From a checkpoint of a small image VAE: encoder activation squared_relu.
Rows from block 6 of the encoder of a small image VAE, named by matrix and row number. Rows with one number belong to one neuron. Each number is 500 + 40 x the weight over its row's rms, rounded and kept within 0 to 999. All counts start at 0. Numbers have three digits each.
After each neuron's rows are labels from the 100 images, of 14976, where the neuron reaches its highest value: "top examples" is what is common among them. Only what is clearly more common there than usual is listed. The data: simulated stained blood smears.
# fc1: MLP up (encoder.blocks.6.mlp.fc1.weight, 960x160), inputs 0-79
# fc2: MLP down (encoder.blocks.6.mlp.fc2.weight, 160x960, transposed), outputs 0-79

fc1.708:523539463458506476569461470450462530537511457543522449529475463563459506525538495514561510518457426559491467478467501495557488516496544446514521510505531501494453584599447518543459517443528513557501517512595541492521439561474498466584533537
fc2.708:476521499515505478525500510501460490454544452571520398587512528490431497455636537413507412505545512477486448464481505464491477498546473485509539546497455506529484536490515537444545495495484454443472521522543521566471498563431530498539533543
top examples: crescents

fc1.195:449490471514565506470416536513490550483423450483522566515537483514488507510502476544530430464541474503405523462493389515578525482552459497484453553516502446448438507506510457457479506519523488503495552511474470467564456480554555539458521444
fc2.195:478496470549511514514539520479480493499480531429463500477632475539439501499574459511462524565520501448425553509491576460529484595488533436585543561499498477510505530407502458454502490563464587520484520500500514540490552514479486592608470433
top examples: platelets; crowded; crescents; dark grains

fc1.626:521489544494518484510506562522479507522488468451500459515485500578522435546534522485516450456418512490484460480458549459481541536484532532485474505472527514468499532478513507525504460474458564478515554572568406411474481511482488584446485433
fc2.626:508483590516434471475554449531575491502465475386513405490583507467522506534497538523561472492512473485546484472425533524521542493522518492494480500518562552506543531471500527497515473518446500433557502513484455567526539536522547472492507515
top examples: no large cell; small spheres

fc1.135:540424505485515557523516478545529533500553504540495401506450520437537490492479502588432508557466506543526556535486477518589532490462531529492495492539467499491483480515495465479471511421623570500465439475489468481564532516511501481560524530
fc2.135:492563486423547505545474530479522432504470453443571503547532469477564523418477484490485502445455505546504510499546487539468516527539453476540450498512477444516537495411474476490489546440482388485497397500592459444453551547523463483536503495
top examples: kidney-shaped nucleus

fc1.530:508516465457542575567483482529461436490469469581488578514502457528488541487500528477486512458482467475559483379519467514481487510503480523501471526517553532431437507502495485565477462518394412480452519527581483535481504496488498433607476501
fc2.530:527477443511515458530482526448493507534510463502449431592505545484524467492485453504471446495487509515507415479497478511510518481492487453453506587453535510499499511574478494488493489526554457541484525525541507537482511472450498537459459497
top examples: crescents

fc1.247:408456461614601497420492466543480517533490500436481445534504519475518440431458533504536446505506476454545442375559509468526510506534461477519500518503518502506608524432512476494472503475525416476515498511485456511441544474515456497469505418
fc2.247:524528449525543457498442475510415440563555499554444537471442490462531512533452485436499448441440488505528565524569488513527507553557521348544532495449494478467478483491521537538516566481536494441473457503495502481486491489498555464487488484
top examples: small spheres

fc1.276:549433527465442452429527478498515512544506470505518552464441509534514510520523540496537558543582554431468568551507535467491524451442498470500514504503461518466522477541513511503534510468559585491476434459584546533520486516512525545472501510
fc2.276:468525540530509474472504492510515508479443583489537602489447554476501419531564547525465514489442531476471597460493519528518490494572501499482457474498479574482471545497505452443454411549486568528468517433451556442489559540463513533408529488
top examples: crescents

fc1.455:478554455457514525404462483478464520485424573495475460431538477518500478512421512493537518509497484465529480452558457472497541505583517463547483551463574520526503563512511515546513502484502481473462567486442497545554461456507608503473519446
fc2.455:490559532492577464440496587481532513481510447501537492500496505538551547446431545432463527538501518414441496473461458493527450484507498562580425521511525467537518425513451545567522474488474570559500492540437592514589518482499504456575486431
top examples: kidney-shaped nucleus

fc1.330:516544492478530548480494424532506506561425473524483432464540494418602610473423507454504513534492514543484517505509416463518474496517478494457478503506492468504480511473539452534487501442443411476400486456475466472540526489522599589519473570
fc2.330:551505454472503501536523536477443426494527499546502523535438494511571488429537504468480480475511504479446419496500470545502471568499509463451461518519570532561558516522500482447497510502436416508462529504625489531502522499474481471526509496
top examples: platelets; dark grains

fc1.376:423495465521502521513429451543442518516531541499450441507551507498585481407481487510552497546473535486443565510481428459453510456497545478469513527533484474468510527499530503468508528468432450433499513469502475469444548530488511472408517502
fc2.376:471528430509500496557465562468487426471479569494513513480433501520558506481535535582451479393476534518514501480537413517513512559466553475464520451524523535553537450532498550544468526464510476475497496466534461502507536530463491483420495524
top examples: platelets; dark grains

fc1.586:517479512438458414535491509463500559563505479467515543515586456556518494474499522500547555503555441537508545498466485487495571464486525565506465458526452555406421529501443540529502471426370457482484465548455533587512508526468541533485490484
fc2.586:479509436440525432523456534520532513502508562444566531466521525445490521471529503485477419570426546470492528411477544598547510491475546511530534491498540468502497548555526525556534476500553495526516512535547502479489529431484491519494469498
top examples: dark grains

fc1.141:505503459422563480539504492567498549550614498472461424543420552491504443498495462565522507478511483529562544480527496561580512563481497467507492540486447532514462517497412501493463511497499498568455467444443541537480491480500470638491500493
fc2.141:517469493527573478452502479438560485504438471470490447538534472506546528509489547560516531481453468511461542484535442529597579522461520400436516541532522443530524506545446472517546486525475539461488448454520537508476554480541468506421492438
top examples: discs

fc1.234:524445466477491589533471509527512488473487459520505525517513495504496523511429490522567605469457499514560689491517473405429495475494538519474528499501548498451479495483496497511485542541416450490500493496374498505479476489474494446482493498
fc2.234:478485517473498543551494526523471576471478518540445502456468524453489462488434463462449476541506464491525557558566543567533430523426461483489443493404539512472425553504487496558443526474628485539532436442448530484529435460460517521477515547
top examples: dark grains

fc1.89:555457448552441435466537493505515478502517391422494509509476448411473512507413525524509551424535549562567524450527450387475542535467496496561495523517546499508470553475463484459572494514535469480453499480505510436477502490498517571522479528
fc2.89:584484478573537466546504531532469422484498510628519426506478602490508520508499535445475515485428542492540551527462481590502498466547550508542474468478520493464516503533460469498551507523485516502494502510474543553470533450537551494484493560
top examples: dark grains

fc1.693:517558487450520504466493511557507456486541512436531421501462511484410564436570506535500482505486572512530527528515535480404489551467530516490499463481530554511464515498516434514500489467489434487488511432519487483495600429485534511511447508
fc2.693:567441520537570558542499544477472528490490453412458519476494476444393492591449481537459506509517523520483533550544521542548546467504501453509456546405539486520546469478474460538491527484500528584515469515474498503505446466484496468517511463
top examples: kidney-shaped nucleus

fc1.403:543439469591495560518514445567479514544524553528497502515500453471529501494461500487498514539519485498493543402508471493569498495520409487490500483482514481470514498523513499495488547432452507487584479486321410500521511512468552351420487492
fc2.403:439463439496513500456479494462557504519490583492438598427443530431528516457492525520544465511475500497442515506541513570501500518450524490504444458459512481442448528486496502543450562459476535511558496495454497437496505481499516484518446565
top examples: discs

fc1.34:508466528455421510499447581438572516552512545463505469472497526545475461430616505535557411498468515465479461492515455532534482469456540508511486536536425507447524479447496545543486521509616571436492523522629488499508458521493473471514529508
fc2.34:473522532483481496586520451553452401505491457479514437479405472519452496519482558491495544534502523515510498487520452434491522531523586456575513468497466567558546507493490555496506548501448583475416530513469512470509522554512518503505504501
top examples: crowded

fc1.175:536458473509511405435562540441532504498474478542478515468430478589554522512621546522476502488512452454475495517497467509518519472485502586492461424480483503473479479552502477540535572471543637528438500521493395486553494498511495381474501473
fc2.175:524427523520533491445538500475577502555464480505541543532531481411506465393482554564546398573558490577487426468513575509454566541528426490529436472503513497476459550476483505441512492520430545502491493511473486453412548445498554477505528539
top examples: platelets

fc1.365:394456501537570617473473587535556551535517534526535551502468476433500500542481500513500472465505540460475550533526535542492542531484529454618592514527479453477492491570460518485526526431535466565530496480467449472546515520484512465463505507
fc2.365:529476435540510498531507470468535506528470454483457548532525506523577460397469495499531535452472555425489501516477512471520538490490553462495535537552517586460479424463433513511507555503481506449512572498515561476526475532444526523537509466
top examples: teardrops

fc1.502:414503507541545516509516486482472517550525570467490520544401526597446491545494507529480499484434496489529523428504441359489523520501568504479503534504486526476563536534508473510485507472445555546511487529492533440489495504476498609456541487
fc2.502:524510590464417465480442478527549537517477501465502361560523563513468473488500466515513468523494448493515464489497603524572507439518499443541531505451559466500524492466496479435488490530446432469504411482498436540517469510509485480478555560
top examples: no large cell

fc1.182:482446505504463408398453478560501482510613465456451564496456516466481490530504539509542487528494508479497516577544587484484537495459493568469487495510509453555489491554482467527489499499402536562465521484418520531529476528504566386401502485
fc2.182:523483518479540489515500495548578466511455482433471534500566506504428505481433467503510504498499493491511440503579568483490512524518549561576435446492464525506476495470538509501501431514505480513572540514485505464428505515474510426474482568
top examples: no large cell

fc1.662:538515543413468479513426505484472515585552459532454428481605546451491472477489502493479447572393518510539511631460453558427517481544571551546518551519518502506418477441486505484533474549553482480466532535603515507468500520507534482515503527
fc2.662:517514551473479545565532487424567420432474462444483449497476480547492498530585479526473530457470509532526463553469429461524482505465499525495518490477438579484499503518494530525464426528491503527525519512534468481587495482494482443492479442
top examples: target cells

fc1.128:517513511517441544515523582501534478540506448500484488512466502546528478568443494553526516425527496513525533510484453393598523515484487533517487482494448508556457501478499492483527480490493513589456471532388418462609523509488465553467480492
fc2.128:521508539486424419531473497503476495467455459408563459531530546481538465447502461458520446517487453530449552463474570486433544512509466467523498472540535493513521532513499440469524426518516544503538452502417511507417482536525474472489511562
top examples: no large cell

fc1.667:484464501408516472482547529490482532544551535507519668527502429491507417492501417526576457538458517451451524522510555370473500526527500479516495498550456515515477481582549521483501494420455478479524476437412493509531530528502505548473451561
fc2.667:562458567422471471472489510491501494495525519422569584452503456540536493541442507544491453507519448529463544477493549509479509525500509512449554481526501474521501484487512474491465389522499442472486492442553479498401482493491512489561484523
top examples: dark grains

fc1.39:550501525494558493557490538529572506462533441474547532516540455469470551458489483526500522505485484526502608561490433566556477539524498424496538528522478507553531467450534563524503493537536459494513478461536518475507533519520421644620522494
fc2.39:482483522537488505562502550526459500457447474507499462536485547615491467455492433551463541409440509482534538480583509478501525497447524496484511537459450551524494453423483553551512426534501510473493489437472505521521523532473483552470483526
top examples: spiky cells

fc1.406:520534474538460484514490525451524468493414436545473498499434483446449560486502483532472504497477472446430499460500484514509478485471472462545490464595463526472500515487466562557480517483576529452537488565412489502490514504444512415518486586
fc2.406:486537482478592482583445451457520498469544485561464442519497492480412525457406549428505456410459530495494538562498530496453541446465484495509543517515461511525559505494510513541501552480543498496396459500536479479535506503464497458478512507
top examples: crowded

fc1.334:422543542420486518581537462401462496480506509539461500533557518524441545431537518467494469564438553454473527485526461377388502460516520499488533549525488526513507504522436485475498486573450470523467505477429477474474522478531522506448496542
fc2.334:496560511565463512527464569480540498488553473517448459528516509494430528552519536518502486508511467473538422544553544439559466483529469469521559576444554474540478477464467497540485521517576416526509494477503499574597481513542501460528506435
top examples: discs

fc1.251:463491483546432557525525442561543488487515513499510451495467483374472497459492442525442514516493505548462523496495460541563534550515547493485474465539511462434474497511511534478533446583462385476475485365612514502472543498522523408435559511
fc2.251:516519472483521510520500576473516524504509456521431484458523479455476512577472471528526514457459581522464459544527409532459423456502440492428508540502400559510534498528471497490445479568539535534515505499431497521520493458487475437529439490
top examples: crowded; discs

fc1.573:503457465559474538475479537513560482499550500476475366464483554464524495542524498507464540521503537503536440507502564468516519494480506461451493483506505490473528532465512487496476614528430571452481515474563439482574526524515549465483493571
fc2.573:484514575529544527520483566492565399493494487513471455463532468425567546412478483477490527464420490535511526489544565535503456557475422491461512509512475479486506532443470500497523404481551535470479534487511413507513554516498450473573464421
top examples: kidney-shaped nucleus

fc1.169:543499473548501460524529442515514527559524539553491534532458478456529492561511482501507459443507468467555481424520444500519509472550461479490532528492449509560473510533530502526487480493546560553516431461453501495486501543494573472464509499
fc2.169:482506550472491467528501443462579491482477540436616500494529488442473541499511506529524457515451486519487536453544552512512561469553538519432543454501409513504507441477484539477473507484532464484517415495497520495508492539521533506550510515
top examples: no large cell

fc1.478:529477476544529465511470535489486468554477368566521486478422519494523487515495447538497420474552520451433523463515523538525533488541534559428508489462523519466520512439481540514483520484483561501504503562493495494557519494496483524671505590
fc2.478:430482568467512491642531527536453473525552451531449479568446494530495459461460447478533525482533483525477474508458408474456502561457439458450470566493464540565593529521489546485517507517547469541455533521510546468521462517495531469426462569
top examples: round nucleus

fc1.32:565485499540578551487465503478484503460444534491531495552520489485513606553502609514523470494467431522482533522483460521448463490562549462507494519551447486502443547533498448521511528500507508538473510494508484493474510532533568463515484505
fc2.32:526483487479511510546472455456498538508587547528493506494499505524491502437514546423507455457542529433469460541453523505483478545471514464517614536548569434534523444461505519533542476534484416510520436562561506472440493457528523499491562549
top examples: discs

fc1.701:432494454590499431467512520520479579551492552503538565534394464545551526513506460512476472409567477497504556471537514453625529476534539463445490480503413494585505524518481516523516470443385482510505488500532558512487463515497537625482478511
fc2.701:476441455518456455501475451485499511498414582472556467548544552513535475474546465574548474506507478482502522487507527525531532508546571539484494523509496474568545515585562492446496485539553446497451558419523488520490567502486428526441532548
top examples: no large cell

fc1.394:482441515496430557512477464532516457495467507461546441493504494442468465494482469510503536439479491554447499537498448514483488586466477480443510505528479472515495548448508511501505395558530497570519502467478514465489614535550515490509476486
fc2.394:519514502469483425452506463465510454522504486518546538448480512540579507534479588531516520469480528465500541507471504488502515466527472489460590449484474618440431539457487488450497507544495647481488426540463548532455484507470506508488516463
top examples: spiky cells

fc1.99:455556532534364429510542507488508543581473466482556520500546491451457502449497460496524503523504495526456548621523444497546471502486486468522456577493469498521482485473479528510502538536547471513527525465485568507521545529570514379467487483
fc2.99:528525545560465520523521531433595563468453426539483529535452459496466484496484537583529435485529495476474427526530542441441489436474447486516467510484543522511476441507460455526460531465549470509500450520537499512518439417511518514538547540
top examples: discs

fc1.113:510551554483433542500522505444504475506422446493493502495564456459490525427477467501472479578484510504468524546509450503515527481480448481565524493517444514497495546488470530492516485484410587520519518496448502466484470530537491386483493482
fc2.113:512500521507442505567517530419519491442487439501435450473512515465483518482490528520486419460520456488541517519470493478473442486451478526507584534548574573568511486501467483522490490488573453544490521514550494541556511472470482529500526462
top examples: spiky cells

fc1.508:555504498443487423437512525471489513504454441496480511489501482530455537546525492505537525524560490493490590560528531504500495501468560517506546516449496523536478498477443497504556483456595512494478525502713467523520482505504485682527473489
fc2.508:498469520497516486527545460507492544483510477456494406585501573490461428525535528491463489499516488483500528498482493527513468527594505556500476523500503503515551571586469467451558451515440567551456514455543482528507540530452527558502560466
top examples: spiky cells

fc1.153:537525526520476497517458570490512438500512551491465371485565478408473441396498536537443394523409479490507545450493477448508492489497570515465544436550454519475408522454508551518465439457525509433475494497534465451542447513468495507529532524
fc2.153:481447545503539473569509589455465497474497473438471471490500479514477569565508536475487522415420523501532549523467417460417546472423502506514578531457488498468632445482497530496508513503485449491458433490439528475451487531473512421498503486
top examples: target cells

fc1.725:507473484453530522511486485501509529531504397415518540471436514515487518552518475503576460553492533497421553552512573490488525492476469536546517509454493520496469453511497499496495471506481511457501492514606443495564484471518446676577494494
fc2.725:432495502494468502535504548500552469539529554521521414606419517530507510454499534516422509500456487472473553516560584490519517539515493468485497454470471530484482500508507480507579395492476539512477538510494496498567533504513485540481404470
top examples: crescents